config.yaml
encoder_arch: "vit"
model: "masked image model"
dataset: "simulated telescope pictures of galaxies"
train_examples: 48750
image_size: 64
crop_scale_min: 0.8
horizontal_flip: false
method: "mae"
mask_ratio: 0.75
loss: "mse"
encoder_norm: "layernorm"
encoder_norm_position: "pre"
encoder_activation: "gelu"
encoder_mlp_ratio: 2
encoder_head_dim: 32
encoder_fused_qkv: true
encoder_bias: "none"
encoder_qk_norm: false
encoder_layer_scale_init: 1.0
encoder_parallel_block: false
encoder_dropout: 0.05
encoder_inner_norm: false
encoder_drop_path: 0.05
encoder_patch_size: [8, 8]
encoder_layers: 12
encoder_width: 384
encoder_positions: "learned"
decoder_width: 256
norm_pix_loss: true
decoder_layers: 3
init: "torch_default"
residual_init: "none"
optimizer: "soap"
beta2: 0.999
learning_rate: 0.0025
beta1: 0.95
shampoo_beta: 0.999
eps: 1e-08
precondition_frequency: 25
max_precond_dim: 1024
one_sided: true
adamw_lr_other_params: 0.00083
max_grad_norm: 1.0
max_steps: 13100
batch_size: 128
epochs: 34.4
lr_schedule: "wsd"
decay_fraction: 0.2
final_lr_fraction: 0.1
warmup_steps: 390
weight_decay: 0.1
adamw_weight_decay_other_params: 0.05
Rows from block 8 of the encoder, named by matrix and row number. Rows with one number belong to one neuron. Each number is 50 + 10 x the weight over its row's rms, rounded and kept within 0 to 99. All counts start at 0.
# fc1: MLP up (encoder.blocks.8.mlp.fc1.weight, 768x384), inputs 0-127
# fc2: MLP down (encoder.blocks.8.mlp.fc2.weight, 384x768, transposed), outputs 0-127
fc1.135:59 48 59 39 57 64 65 58 47 40 54 58 56 60 47 47 63 26 65 61 46 63 57 53 57 58 41 37 41 60 52 56 60 49 69 40 44 69 29 44 44 54 40 32 49 62 43 47 63 52 32 39 61 62 49 55 67 55 51 54 51 60 34 33 52 48 44 58 67 60 51 45 60 49 41 48 49 54 69 57 46 37 52 54 63 46 58 39 48 68 53 54 58 54 49 60 70 43 47 46 44 68 48 53 44 50 44 39 44 40 70 61 64 53 56 51 59 63 55 56 54 37 49 48 46 54 50 28
fc1.136:53 37 54 68 49 71 52 50 51 48 57 52 27 57 52 60 51 36 48 33 48 43 36 47 58 59 52 52 53 57 42 44 50 51 75 50 58 54 63 58 58 28 43 55 56 65 42 31 45 55 60 49 51 70 48 58 65 65 58 46 28 47 60 64 42 64 41 37 50 59 42 45 67 51 49 51 64 57 50 48 41 49 43 48 51 53 57 53 44 42 32 41 35 43 60 69 40 49 51 55 38 51 40 47 60 49 59 59 64 53 43 42 42 55 33 36 62 37 47 47 39 48 46 58 46 50 76 42
fc1.137:52 23 52 55 44 72 56 31 56 39 56 52 56 58 56 47 72 38 41 29 43 49 35 51 42 48 38 37 40 54 42 58 42 42 38 67 41 57 54 45 55 43 59 47 51 54 36 50 64 54 53 57 56 62 62 51 59 49 53 40 70 61 58 54 42 50 49 61 32 51 42 53 58 60 44 40 39 44 51 52 50 67 44 49 41 55 55 56 36 54 46 39 57 42 59 81 48 65 44 54 33 55 52 41 54 31 37 61 61 53 60 44 62 54 36 55 40 53 52 59 52 59 67 43 40 49 40 38
fc1.138:53 58 54 38 52 59 46 56 60 45 61 55 52 61 45 44 65 39 56 43 60 33 59 45 45 40 47 47 53 49 40 57 43 46 48 65 51 55 50 52 53 55 55 45 52 66 46 44 58 60 48 59 68 51 52 53 70 47 60 42 56 57 49 33 37 47 60 57 66 53 55 46 73 53 48 32 58 55 52 64 31 55 61 53 53 51 55 43 52 50 34 61 39 49 49 38 46 64 38 52 54 56 55 48 54 56 28 45 48 56 77 42 45 40 49 58 54 54 52 41 56 65 64 58 50 46 62 38
fc1.139:32 61 40 44 57 42 49 49 59 39 58 59 48 46 49 56 67 48 49 53 58 49 71 34 49 51 36 58 51 51 58 33 54 55 56 63 53 34 62 45 56 63 43 66 59 63 41 34 49 63 42 65 52 50 40 50 47 62 50 33 47 38 45 34 50 39 40 58 46 35 51 56 47 50 50 51 32 33 46 64 68 37 24 57 70 49 36 37 55 37 41 54 29 52 55 48 45 44 63 50 51 44 54 46 54 39 43 64 36 49 60 52 57 45 64 59 30 23 36 38 48 66 62 68 43 49 53 55
fc1.140:43 68 41 49 46 53 64 48 57 47 53 59 44 61 37 41 48 32 47 45 62 33 44 45 63 44 49 60 39 40 46 62 57 48 52 67 39 54 57 47 58 35 60 63 54 51 48 42 36 43 72 50 68 56 51 37 59 53 41 58 46 53 55 41 63 49 53 48 56 64 50 55 71 51 52 46 57 65 60 57 46 53 60 56 54 47 53 44 47 39 50 51 33 44 69 66 59 58 34 81 53 62 51 48 55 41 42 45 47 41 63 40 44 46 42 58 43 50 59 37 44 71 59 54 62 50 39 47
fc1.141:45 52 48 48 46 77 52 55 66 47 41 59 51 56 52 50 61 23 55 47 62 28 49 49 55 47 35 53 58 59 49 57 42 48 57 55 43 56 57 56 44 44 61 49 50 75 49 26 48 50 48 56 64 54 53 40 78 43 47 47 60 51 36 39 39 48 51 60 70 60 55 49 73 52 64 47 58 59 54 56 43 55 56 58 39 52 54 49 54 54 44 53 29 45 54 40 45 72 40 59 54 56 48 52 55 52 46 35 49 49 68 47 45 40 46 49 46 67 43 50 58 66 56 46 50 56 61 50
fc1.142:28 30 53 51 62 42 30 58 61 64 46 55 51 52 63 59 38 47 70 39 27 37 35 46 53 58 49 60 61 66 57 32 38 45 39 36 62 39 47 65 55 36 26 36 62 47 50 50 67 51 54 56 67 33 45 44 47 36 60 53 34 37 45 32 37 36 36 66 51 66 56 46 35 57 34 49 47 41 51 33 62 57 52 50 46 53 61 50 66 46 39 67 48 41 61 41 41 34 56 55 45 51 59 47 48 50 52 75 28 52 51 35 49 48 37 43 48 45 50 57 55 60 53 47 56 57 65 61
fc1.143:45 48 47 46 57 71 53 56 62 51 50 52 56 52 47 52 55 38 61 48 62 37 51 50 64 47 44 44 56 48 49 49 45 51 48 51 48 59 48 54 43 52 59 47 46 54 57 38 56 51 41 61 52 52 48 47 56 36 50 39 65 56 53 33 35 54 61 59 69 68 43 43 72 47 55 52 59 48 46 53 32 56 65 53 50 50 46 49 43 53 43 47 35 49 57 51 47 66 48 56 64 62 53 50 52 52 41 45 47 37 60 52 45 46 34 52 44 63 52 50 53 68 59 44 53 52 63 56
fc1.144:69 27 38 61 52 60 49 55 59 58 38 61 57 30 46 37 55 37 31 43 51 52 46 65 44 56 42 41 63 42 44 49 37 56 37 52 43 59 48 52 49 53 52 39 50 43 56 57 27 68 41 54 37 60 62 53 46 56 60 55 47 52 57 36 47 53 62 60 54 51 36 57 57 45 56 54 36 55 45 40 48 43 51 45 50 53 37 68 61 47 37 65 47 48 40 63 67 61 53 57 51 59 51 52 57 45 43 60 44 57 42 35 57 68 59 64 62 51 55 47 51 22 49 57 53 43 33 45
fc1.145:39 42 40 57 74 49 64 59 29 66 33 56 32 52 58 38 42 43 47 50 42 37 47 37 71 43 43 48 65 47 41 49 62 47 46 51 42 57 47 48 32 39 50 52 56 48 46 61 62 46 54 42 34 56 57 37 52 69 50 44 50 42 54 43 57 44 52 39 61 47 56 37 52 51 43 61 26 60 32 40 53 61 38 34 22 50 26 61 43 58 49 46 43 42 68 38 49 52 42 79 45 39 47 61 74 27 59 35 58 41 60 62 40 49 32 49 52 54 47 49 65 39 76 53 56 59 50 50
fc1.146:47 38 46 57 49 42 69 38 48 37 47 50 50 51 44 41 31 48 46 47 54 81 53 36 36 65 48 49 50 40 50 70 62 53 37 51 44 55 45 45 50 42 42 55 35 59 72 53 49 64 44 54 59 42 49 46 63 62 57 47 51 46 65 45 46 65 45 43 66 40 54 45 47 45 28 47 67 52 70 41 53 55 74 54 50 27 55 36 59 61 61 55 51 68 64 48 68 45 56 48 54 37 49 44 53 63 56 53 53 50 45 49 42 39 56 35 29 51 47 46 42 20 21 44 58 46 47 46
fc1.147:44 57 57 44 43 47 57 49 64 42 41 47 48 69 65 57 40 50 46 58 45 61 58 48 67 63 48 71 59 56 44 57 50 52 66 65 21 58 45 40 47 68 59 37 33 51 52 73 62 67 37 38 51 56 32 45 34 53 38 50 60 61 56 48 39 52 48 53 54 67 33 60 50 47 54 30 40 46 58 47 39 50 64 43 36 43 44 40 68 55 45 66 57 45 61 46 29 65 56 36 25 61 46 44 52 34 40 42 64 41 55 71 61 50 40 60 46 69 50 32 55 54 34 57 41 41 42 38
fc1.148:54 56 46 48 42 64 53 46 47 42 55 57 46 52 37 32 44 41 67 44 39 42 58 47 58 59 44 55 59 49 39 59 48 48 48 51 44 45 49 65 58 61 55 74 41 53 37 42 63 31 56 53 55 46 32 53 62 51 40 58 48 58 55 53 37 47 51 59 63 33 46 54 51 41 55 47 47 48 62 40 42 66 48 72 51 44 50 54 50 40 51 52 56 53 73 43 52 72 44 60 49 53 54 67 53 47 38 59 50 51 50 60 45 54 47 41 57 53 55 55 58 54 62 56 41 56 58 48
fc1.149:43 47 49 51 40 29 48 52 56 47 53 49 60 50 66 46 67 64 73 40 57 51 44 55 56 66 54 63 55 66 65 46 45 59 46 50 70 38 58 60 47 47 45 46 58 43 42 63 49 85 50 39 40 44 53 60 59 62 43 53 44 46 59 72 59 52 33 50 58 57 55 57 57 59 51 65 51 30 40 40 52 39 55 45 42 52 47 38 40 72 39 57 56 45 56 67 59 48 52 34 42 52 33 52 58 38 69 53 68 43 71 48 45 56 51 41 56 45 50 43 65 69 64 42 56 48 52 52
fc1.150:60 44 50 81 54 62 50 24 47 43 67 57 45 62 45 46 70 43 46 48 30 47 57 63 44 49 41 57 53 60 52 47 51 48 42 70 41 46 45 64 54 52 51 50 43 48 53 59 73 42 34 47 52 39 39 58 48 84 50 60 54 39 44 61 44 69 37 57 48 67 44 56 44 58 53 55 46 54 66 43 42 60 34 52 48 58 45 49 59 44 44 55 50 45 46 53 58 58 43 29 43 81 59 47 57 31 51 71 48 41 53 41 49 58 35 36 74 50 27 48 62 49 61 44 44 59 60 52
fc1.151:42 52 45 48 60 63 53 72 64 43 54 54 49 70 42 41 62 48 53 45 62 36 46 48 73 43 42 46 64 50 46 54 39 53 46 57 44 42 46 58 46 50 55 46 49 57 50 36 67 58 61 60 57 49 52 59 65 47 57 45 57 50 46 35 39 47 64 62 69 62 54 53 74 52 54 44 62 53 39 68 31 57 62 58 50 54 48 44 46 47 41 51 47 44 56 40 52 56 43 49 53 50 57 49 58 52 28 50 50 45 75 45 44 41 39 59 38 59 56 48 58 65 65 47 48 51 68 43
fc1.152:59 57 56 56 48 49 52 60 51 70 51 40 50 70 46 55 52 51 45 50 41 54 55 69 47 25 48 60 40 60 30 48 50 61 44 61 54 54 52 60 40 61 55 33 56 43 45 55 52 57 44 57 51 55 31 57 34 61 48 50 34 59 53 62 38 46 48 55 40 38 50 39 33 56 53 56 62 33 49 61 59 45 57 58 51 56 58 56 55 38 59 67 80 36 62 49 55 52 52 43 61 52 70 38 49 58 42 43 41 55 65 47 58 45 50 56 53 54 56 51 54 55 39 48 63 54 30 45
fc1.153:57 44 60 56 44 40 44 51 47 54 28 45 37 52 50 45 48 44 59 55 56 57 55 57 62 42 47 39 53 63 64 33 64 45 39 59 50 43 71 49 50 39 70 45 63 55 65 49 80 52 43 48 52 31 53 45 41 56 60 52 64 52 52 66 43 57 56 51 37 50 48 52 40 43 29 58 39 52 10 49 54 45 52 60 51 65 56 60 53 65 59 61 51 50 47 53 34 50 41 42 40 34 67 55 49 49 61 64 51 45 43 58 52 45 62 39 56 54 49 59 56 22 46 33 58 46 56 53
fc1.154:64 54 46 46 53 62 54 49 62 40 57 54 39 68 44 43 46 42 56 49 60 32 54 48 61 46 55 57 59 42 43 60 38 60 60 59 47 44 58 58 47 52 52 53 50 60 55 45 60 54 43 49 58 55 47 60 70 58 52 39 56 54 48 30 44 48 62 62 64 57 47 52 70 50 43 46 61 53 51 48 37 69 62 63 48 48 47 44 48 42 48 53 35 45 67 36 44 70 41 46 44 53 43 45 63 44 30 49 47 54 71 39 44 49 43 56 40 51 54 47 41 61 67 51 46 43 62 49
fc1.155:45 47 42 54 56 36 41 30 71 55 64 63 58 57 56 49 41 59 43 52 56 40 49 56 49 58 45 33 45 59 40 51 54 41 43 38 31 71 63 37 52 59 58 55 34 41 42 33 41 51 57 40 54 53 49 58 59 46 47 75 57 47 33 26 61 41 49 29 52 49 53 32 39 52 35 55 57 57 51 47 54 43 35 62 64 62 45 49 46 40 44 48 32 53 45 43 51 53 37 55 55 47 34 60 62 52 62 40 40 53 55 49 64 62 55 63 67 49 47 42 53 56 66 56 42 31 37 25
fc1.156:61 61 40 50 50 46 54 37 54 41 67 48 62 60 58 60 62 57 55 55 42 58 37 36 41 63 41 46 42 48 50 40 67 44 49 53 30 57 55 40 50 44 45 44 44 54 60 38 36 62 71 56 51 29 51 47 39 75 58 51 66 40 55 43 49 50 42 63 33 45 50 37 43 47 45 39 41 50 49 48 49 39 43 76 47 44 37 58 52 54 41 54 56 66 42 53 42 76 44 33 58 42 36 45 63 62 49 63 54 50 63 52 54 38 34 47 48 66 40 33 46 33 35 46 41 57 34 47
fc1.157:52 38 55 50 47 58 48 35 40 63 39 39 40 47 54 66 51 48 44 41 60 47 42 65 49 43 47 47 51 51 58 42 65 51 48 53 27 47 65 54 59 46 62 45 34 47 67 55 70 56 58 63 49 51 31 54 46 58 46 63 28 49 42 45 49 70 50 59 62 51 56 51 69 48 51 52 59 38 49 46 40 35 50 65 54 63 42 46 70 46 49 40 60 55 70 63 32 28 43 50 60 63 64 53 60 61 44 52 35 43 48 51 57 45 45 62 45 55 42 44 48 35 35 54 50 68 55 64
fc1.158:59 69 56 48 44 65 55 58 48 45 32 44 57 60 64 49 57 53 63 48 45 40 50 56 47 63 56 53 38 45 49 50 51 30 59 47 43 56 50 61 36 62 46 46 47 56 40 41 43 39 51 60 45 46 64 50 44 39 61 66 47 66 45 25 37 43 45 48 68 47 37 49 61 48 48 34 61 51 34 73 34 60 48 60 66 60 51 56 48 49 56 41 48 62 70 53 41 51 59 37 56 74 42 56 43 62 23 54 63 43 32 61 63 59 35 59 56 52 52 63 51 61 46 52 48 52 57 48
fc1.159:41 58 44 42 50 66 52 57 66 41 47 57 49 57 49 49 53 40 62 54 57 36 58 46 70 44 43 50 58 56 47 55 48 54 53 63 44 47 50 52 49 47 63 52 51 55 52 44 51 60 53 56 69 51 55 49 64 50 60 42 60 58 53 46 32 46 57 62 71 54 54 55 72 46 46 47 59 59 54 62 35 56 62 53 50 43 49 43 48 47 44 43 47 51 58 37 48 64 47 59 46 56 61 52 57 45 37 35 52 46 62 46 52 46 52 56 50 58 51 48 62 60 63 50 51 50 60 51
fc1.160:76 50 29 53 69 56 50 61 49 45 47 58 41 69 46 53 42 33 62 41 61 44 43 49 43 48 19 51 49 55 36 57 39 39 55 54 39 45 32 41 57 52 60 44 46 41 53 51 34 61 54 42 52 69 50 63 56 51 41 38 55 60 34 53 39 41 44 47 70 41 37 53 46 56 46 46 73 62 62 66 38 47 59 50 45 41 49 41 46 53 35 42 56 51 45 63 67 57 51 47 66 42 42 41 59 61 53 33 50 35 82 52 53 66 46 55 33 55 65 55 50 52 60 49 47 46 48 29
fc2.135:56 50 50 48 41 41 47 53 47 36 51 45 51 45 49 57 58 49 41 52 59 54 62 48 56 41 65 65 43 55 38 41 44 52 51 51 58 55 51 53 56 42 51 45 41 48 47 50 48 60 62 51 45 52 59 38 52 55 49 54 54 60 47 49 48 46 49 50 45 54 44 42 49 50 53 58 49 34 57 50 47 59 51 51 57 57 40 56 45 39 48 48 50 47 49 40 45 55 44 46 45 42 57 53 47 42 45 50 53 52 54 45 44 45 46 54 50 45 58 46 46 58 53 49 60 51 54 48
fc2.136:41 61 37 38 44 47 44 53 50 49 40 45 66 46 40 42 50 57 61 67 48 56 65 50 38 41 58 52 59 44 58 50 54 54 28 46 52 53 40 35 46 45 72 51 48 35 61 65 53 49 50 62 20 32 47 58 48 43 47 58 56 44 54 45 64 55 47 55 33 48 66 56 36 51 51 57 47 34 56 43 62 33 52 47 42 48 44 47 55 51 67 52 56 59 50 39 53 50 58 37 42 49 69 39 36 49 63 42 55 46 43 64 33 30 72 59 38 54 46 59 63 54 60 27 58 40 56 44
fc2.137:42 47 33 46 56 35 47 61 49 60 41 61 50 45 40 49 56 41 35 57 51 47 54 33 63 49 66 50 40 56 40 51 48 55 49 57 32 63 51 49 54 50 44 48 58 45 59 54 55 34 49 60 37 47 39 49 51 53 66 50 45 51 35 53 53 57 56 49 56 58 45 54 54 48 60 45 53 47 57 41 59 54 46 72 45 53 43 44 42 58 49 41 43 58 45 34 53 39 49 58 59 47 42 48 59 50 40 37 56 52 46 51 45 64 53 56 57 51 40 41 48 40 42 53 62 42 58 65
fc2.138:50 53 49 42 54 49 48 61 51 47 51 55 43 49 51 47 58 47 36 47 48 49 52 56 48 50 50 51 51 53 34 58 43 48 49 45 52 49 51 53 56 49 50 49 49 51 47 47 48 51 55 55 52 56 48 52 53 53 55 52 50 52 47 45 46 45 51 54 54 56 47 41 52 51 54 47 52 53 50 51 50 60 46 49 53 49 52 51 51 42 48 53 43 48 49 50 48 52 46 55 51 52 49 47 53 51 41 45 52 49 55 48 51 52 48 50 46 53 50 51 46 57 53 62 54 49 52 53
fc2.139:61 45 40 27 67 59 51 59 57 68 42 45 43 52 61 43 75 52 48 54 55 43 52 49 51 51 50 42 53 44 61 52 55 49 61 44 44 61 49 55 45 41 52 57 37 43 51 60 51 31 64 54 49 58 43 46 57 35 45 52 35 45 43 40 60 50 44 56 63 68 71 40 50 56 39 52 54 53 37 72 45 60 58 60 34 46 43 47 55 47 58 54 65 64 56 35 48 44 49 66 55 55 48 31 21 53 60 54 55 52 38 40 70 62 55 44 65 43 56 50 53 44 43 44 59 64 41 57
fc2.140:53 39 57 53 51 51 49 52 51 53 55 40 55 59 57 57 48 53 62 50 48 63 57 48 44 49 44 40 55 49 65 42 43 55 50 45 54 47 49 49 42 56 47 45 54 45 52 49 60 51 39 47 49 52 52 65 54 45 55 39 48 53 55 55 47 49 50 52 48 45 50 52 46 49 41 60 49 42 55 50 52 36 47 57 41 51 44 43 52 61 55 48 61 53 38 51 48 58 56 30 41 45 50 52 44 59 54 45 46 55 41 53 50 47 50 44 55 47 45 53 57 43 47 34 46 45 55 49
fc2.141:48 58 50 50 47 51 55 52 51 48 46 56 45 44 50 47 57 48 42 50 48 43 49 49 51 53 54 52 53 54 34 56 50 51 53 46 53 48 53 48 56 48 52 55 45 52 49 47 45 53 55 54 51 48 48 47 49 52 44 52 53 48 47 46 49 52 46 53 53 62 47 46 53 53 58 51 49 53 52 51 50 55 47 45 52 51 54 53 51 46 47 47 43 50 52 45 49 55 44 58 46 55 52 43 49 47 45 50 56 46 54 48 53 48 46 50 48 58 44 52 51 57 51 62 51 54 56 50
fc2.142:47 46 69 52 53 49 54 41 50 53 34 39 56 32 56 59 59 58 60 49 45 31 55 56 49 46 53 63 72 39 60 40 53 46 54 46 49 42 53 49 46 65 68 53 51 36 42 53 41 53 48 42 55 54 53 63 47 45 49 49 56 49 38 31 59 49 41 60 40 54 37 50 52 51 57 32 48 48 47 53 59 38 40 34 62 56 59 46 36 43 49 45 37 55 60 59 40 41 31 50 54 55 55 56 63 41 31 48 42 62 40 72 52 39 40 52 42 47 71 51 52 41 50 63 52 44 45 45
fc2.143:47 53 47 44 47 53 54 58 51 48 50 54 45 46 49 46 56 55 45 52 50 46 54 50 49 56 52 50 52 48 41 54 47 51 52 44 56 48 47 50 53 55 45 50 45 49 52 47 48 51 54 56 49 49 49 54 51 54 47 49 52 47 49 46 49 50 53 49 49 54 48 42 58 47 52 54 51 49 52 52 50 51 53 49 49 48 47 53 48 46 43 53 45 54 50 52 54 52 43 53 48 54 47 45 49 48 48 44 53 45 50 49 49 50 41 41 45 57 50 53 49 53 54 58 47 46 54 54
fc2.144:52 44 48 42 62 43 54 53 55 50 44 53 57 38 42 68 75 53 52 46 38 54 39 53 64 49 38 55 48 50 53 55 53 52 52 36 59 51 55 70 52 29 46 64 34 71 53 77 52 56 52 59 59 43 48 58 39 55 67 47 54 49 53 34 68 43 66 45 42 56 50 50 64 66 48 42 50 41 30 53 64 40 34 43 54 44 30 56 66 44 47 50 45 41 65 59 62 36 53 56 58 51 44 35 57 42 61 49 57 46 53 61 46 34 66 49 59 40 51 43 24 54 58 51 38 57 44 53
fc2.145:61 58 39 48 34 47 74 63 57 40 44 54 32 58 49 55 44 58 50 52 47 54 57 56 55 44 41 37 47 45 42 47 30 50 61 73 55 57 33 50 65 53 54 56 49 58 57 46 41 24 52 39 51 78 37 51 44 35 48 59 58 60 50 64 46 38 62 52 48 55 45 48 41 37 49 50 42 63 47 55 59 59 52 62 61 52 45 57 37 12 47 44 44 45 57 35 47 34 41 68 52 55 43 58 40 58 52 41 52 38 54 45 51 65 62 55 43 46 46 52 43 48 35 59 47 32 43 56
fc2.146:51 27 44 49 60 43 38 33 47 60 56 39 46 59 57 62 41 62 60 64 53 42 37 68 42 40 43 42 47 47 31 50 36 48 64 57 44 60 42 47 62 62 60 66 47 62 44 59 50 21 62 63 48 59 59 56 52 58 68 49 36 37 48 37 43 41 53 56 48 46 51 49 53 69 53 45 39 42 66 55 36 56 35 39 48 59 35 42 42 33 50 48 29 50 46 49 56 63 38 46 53 60 45 37 60 38 56 37 44 63 54 55 66 42 57 41 68 44 55 49 45 52 51 59 45 48 55 57
fc2.147:34 58 49 43 47 49 52 36 49 52 53 51 53 36 47 49 53 48 49 53 66 67 44 54 53 40 75 56 70 42 43 57 55 55 52 43 56 60 44 56 63 66 35 54 41 38 46 64 24 45 57 39 48 47 38 39 63 53 46 60 71 48 45 48 46 49 52 62 51 45 57 44 36 52 43 51 33 54 53 48 57 40 43 58 42 34 29 46 46 47 48 60 51 60 59 36 56 66 54 36 60 49 41 51 50 53 51 38 58 53 57 50 65 56 30 56 51 39 67 52 41 48 34 49 46 49 58 56
fc2.148:51 52 51 46 45 43 55 58 48 45 48 56 55 49 42 55 54 51 41 57 51 47 55 52 53 51 55 56 30 51 37 56 55 60 48 52 50 50 49 62 56 49 54 55 55 52 55 48 62 47 58 53 42 54 53 52 50 50 44 58 60 52 53 47 49 47 50 58 52 56 50 57 51 50 47 54 51 44 52 51 46 53 46 49 50 50 53 55 53 34 48 44 48 51 54 39 50 54 42 55 52 55 63 48 56 42 49 48 50 47 49 45 52 51 60 48 57 52 54 56 49 48 52 56 58 50 54 44
fc2.149:56 35 52 51 36 39 49 66 52 60 50 37 41 52 46 44 63 53 45 56 46 32 67 54 64 59 63 72 55 36 55 37 61 50 50 53 35 26 44 43 53 73 52 31 52 54 60 41 53 55 59 38 71 58 51 63 40 49 58 34 35 51 59 30 54 49 31 67 47 51 61 48 45 44 59 41 47 53 50 71 53 49 37 62 51 49 67 55 46 34 32 48 36 44 53 53 49 37 53 51 37 53 62 43 47 48 54 60 65 45 26 54 45 55 38 47 43 60 51 48 51 45 53 57 67 42 47 50
fc2.150:47 48 59 49 61 50 50 36 38 60 39 51 57 44 48 38 54 49 34 46 46 40 53 41 61 57 69 55 52 50 56 38 47 43 52 67 44 31 52 41 47 49 49 52 58 51 48 52 48 49 55 60 59 30 33 52 36 69 70 62 48 41 51 34 50 62 48 50 48 66 50 52 38 42 51 40 49 21 50 40 46 50 34 66 26 52 53 36 45 57 46 30 51 48 52 66 29 25 62 30 40 42 57 56 53 41 63 64 43 33 42 46 75 61 45 54 53 51 40 50 57 36 61 48 66 59 52 55
fc2.151:46 51 43 45 53 49 54 61 46 50 53 59 43 50 51 46 56 49 37 46 47 49 50 53 54 52 51 48 57 51 36 53 40 53 49 44 54 52 47 47 57 51 49 51 51 51 47 44 51 47 58 54 45 54 47 53 57 53 54 57 52 48 42 50 50 48 58 53 51 57 48 47 55 49 56 50 50 51 47 53 49 53 48 53 50 57 45 50 49 44 46 50 46 48 53 47 51 51 44 49 46 54 50 45 55 51 43 45 55 45 52 44 51 53 44 46 50 56 52 53 50 57 56 59 50 53 53 49
fc2.152:47 51 47 55 52 51 53 49 49 43 48 54 51 49 48 41 58 52 43 45 56 39 61 35 40 48 52 54 52 50 45 49 51 52 59 46 46 46 46 60 51 44 47 52 48 44 50 50 54 47 51 57 44 46 46 52 49 42 58 53 53 55 49 45 63 57 50 52 45 56 48 57 52 59 52 46 44 51 46 53 51 52 51 52 61 43 48 53 43 47 51 46 49 52 46 37 62 50 48 50 58 54 51 46 59 46 51 47 57 41 46 49 38 47 42 44 57 62 59 52 48 66 43 69 58 62 61 43
fc2.153:47 52 49 41 48 59 46 58 52 51 56 49 61 40 44 34 38 47 56 49 59 43 59 68 51 50 45 55 50 43 36 50 55 50 58 50 49 54 29 57 60 46 51 36 44 47 38 48 48 66 65 62 52 52 49 60 52 36 47 37 38 58 46 34 40 40 53 62 51 56 59 46 64 59 45 42 43 52 54 52 49 64 47 51 66 46 57 50 44 39 57 37 30 52 38 43 72 40 59 70 61 51 45 58 58 48 43 40 55 37 55 55 50 54 55 56 39 60 62 42 41 59 30 46 43 50 51 49
fc2.154:51 59 46 45 49 46 55 58 52 42 50 56 40 49 47 46 54 44 40 49 49 47 52 53 57 54 55 56 52 50 36 58 45 52 55 42 50 48 48 53 50 50 44 47 50 50 48 45 46 47 56 53 48 55 46 49 52 53 52 49 49 51 46 43 51 53 51 54 51 57 42 45 50 51 56 51 50 46 52 48 51 59 54 50 49 53 45 52 43 41 49 50 43 46 56 43 50 54 43 50 45 52 45 47 56 50 46 49 58 49 55 46 48 50 49 48 48 53 46 54 43 56 55 57 54 52 53 51
fc2.155:53 57 42 51 47 40 48 56 46 43 50 59 54 43 51 41 54 44 47 42 50 52 50 33 61 56 55 51 62 49 32 46 62 49 47 63 37 46 47 41 45 52 47 36 47 61 53 52 48 56 59 57 52 48 45 46 50 59 49 62 51 49 55 51 49 55 42 55 57 53 48 45 53 47 53 43 60 51 48 55 59 53 48 49 48 39 58 52 46 47 48 44 62 65 54 45 36 58 50 62 51 60 54 50 54 50 65 52 56 43 45 49 46 59 34 56 57 52 48 42 56 29 59 53 57 49 44 56
fc2.156:41 39 43 55 47 36 69 48 54 62 55 42 42 29 52 53 44 37 33 35 56 35 54 51 48 47 57 34 40 37 57 60 37 58 60 40 58 69 55 48 62 45 47 49 29 30 29 47 71 52 57 47 51 48 59 55 48 53 64 53 38 31 51 48 45 42 64 36 61 57 46 44 39 55 54 36 65 58 74 64 37 62 46 51 51 50 51 59 26 36 66 51 51 50 52 61 26 52 26 60 63 47 52 50 54 54 64 43 60 49 44 37 59 38 43 58 61 50 66 63 50 51 56 53 55 46 54 51
fc2.157:44 47 44 46 49 41 51 60 53 47 53 57 52 48 49 35 57 51 40 61 43 46 53 49 54 36 64 50 51 51 46 51 52 47 53 55 55 52 44 62 50 45 53 54 41 49 48 48 50 50 57 61 45 53 47 40 48 42 50 57 59 50 47 41 54 45 54 50 43 54 45 53 49 53 56 59 44 42 40 56 51 45 55 37 45 43 46 54 57 31 51 57 48 40 51 45 55 67 55 51 51 50 53 49 54 31 55 50 47 47 57 53 60 57 50 52 56 53 48 50 45 53 48 54 49 49 57 43
fc2.158:50 54 46 43 44 43 50 57 48 41 39 53 61 48 56 53 57 54 46 48 39 42 39 62 51 57 61 58 38 53 48 53 52 39 65 37 54 44 49 61 51 52 49 42 49 50 44 52 52 49 51 53 51 54 47 46 46 51 51 66 53 47 36 59 54 63 52 49 54 63 46 36 47 53 54 43 56 50 43 45 52 49 52 45 54 54 49 61 41 44 58 53 45 46 51 47 46 57 32 50 51 57 47 47 48 53 37 46 57 43 48 44 58 58 44 42 42 58 51 59 43 49 49 56 57 61 48 53
fc2.159:46 57 49 46 49 50 50 57 51 48 47 59 42 44 51 47 57 52 43 53 51 47 52 54 53 53 55 50 54 52 37 53 48 50 49 43 50 48 45 53 59 47 49 50 49 48 48 47 50 51 57 54 48 53 51 50 51 52 51 51 54 51 45 48 52 51 49 53 49 54 50 45 54 55 52 53 49 52 52 55 47 52 51 45 54 47 46 47 51 44 48 48 49 51 50 45 49 51 45 53 49 50 54 43 52 46 47 46 56 50 54 45 48 49 48 47 47 54 45 51 48 59 54 56 51 52 55 52
fc2.160:45 58 61 42 46 39 50 47 64 52 39 44 47 43 46 54 52 48 52 56 58 48 71 37 60 52 54 58 47 42 32 57 52 48 56 49 62 54 53 49 54 54 47 46 48 56 59 49 61 36 49 53 51 50 53 45 39 44 60 73 58 32 55 52 46 48 59 47 59 63 58 53 50 51 59 59 36 50 52 45 48 48 48 44 40 55 56 51 52 46 53 54 48 53 52 31 39 55 56 55 63 56 54 47 51 48 55 58 44 63 47 40 54 51 53 54 56 40 53 43 53 50 45 41 47 59 49 57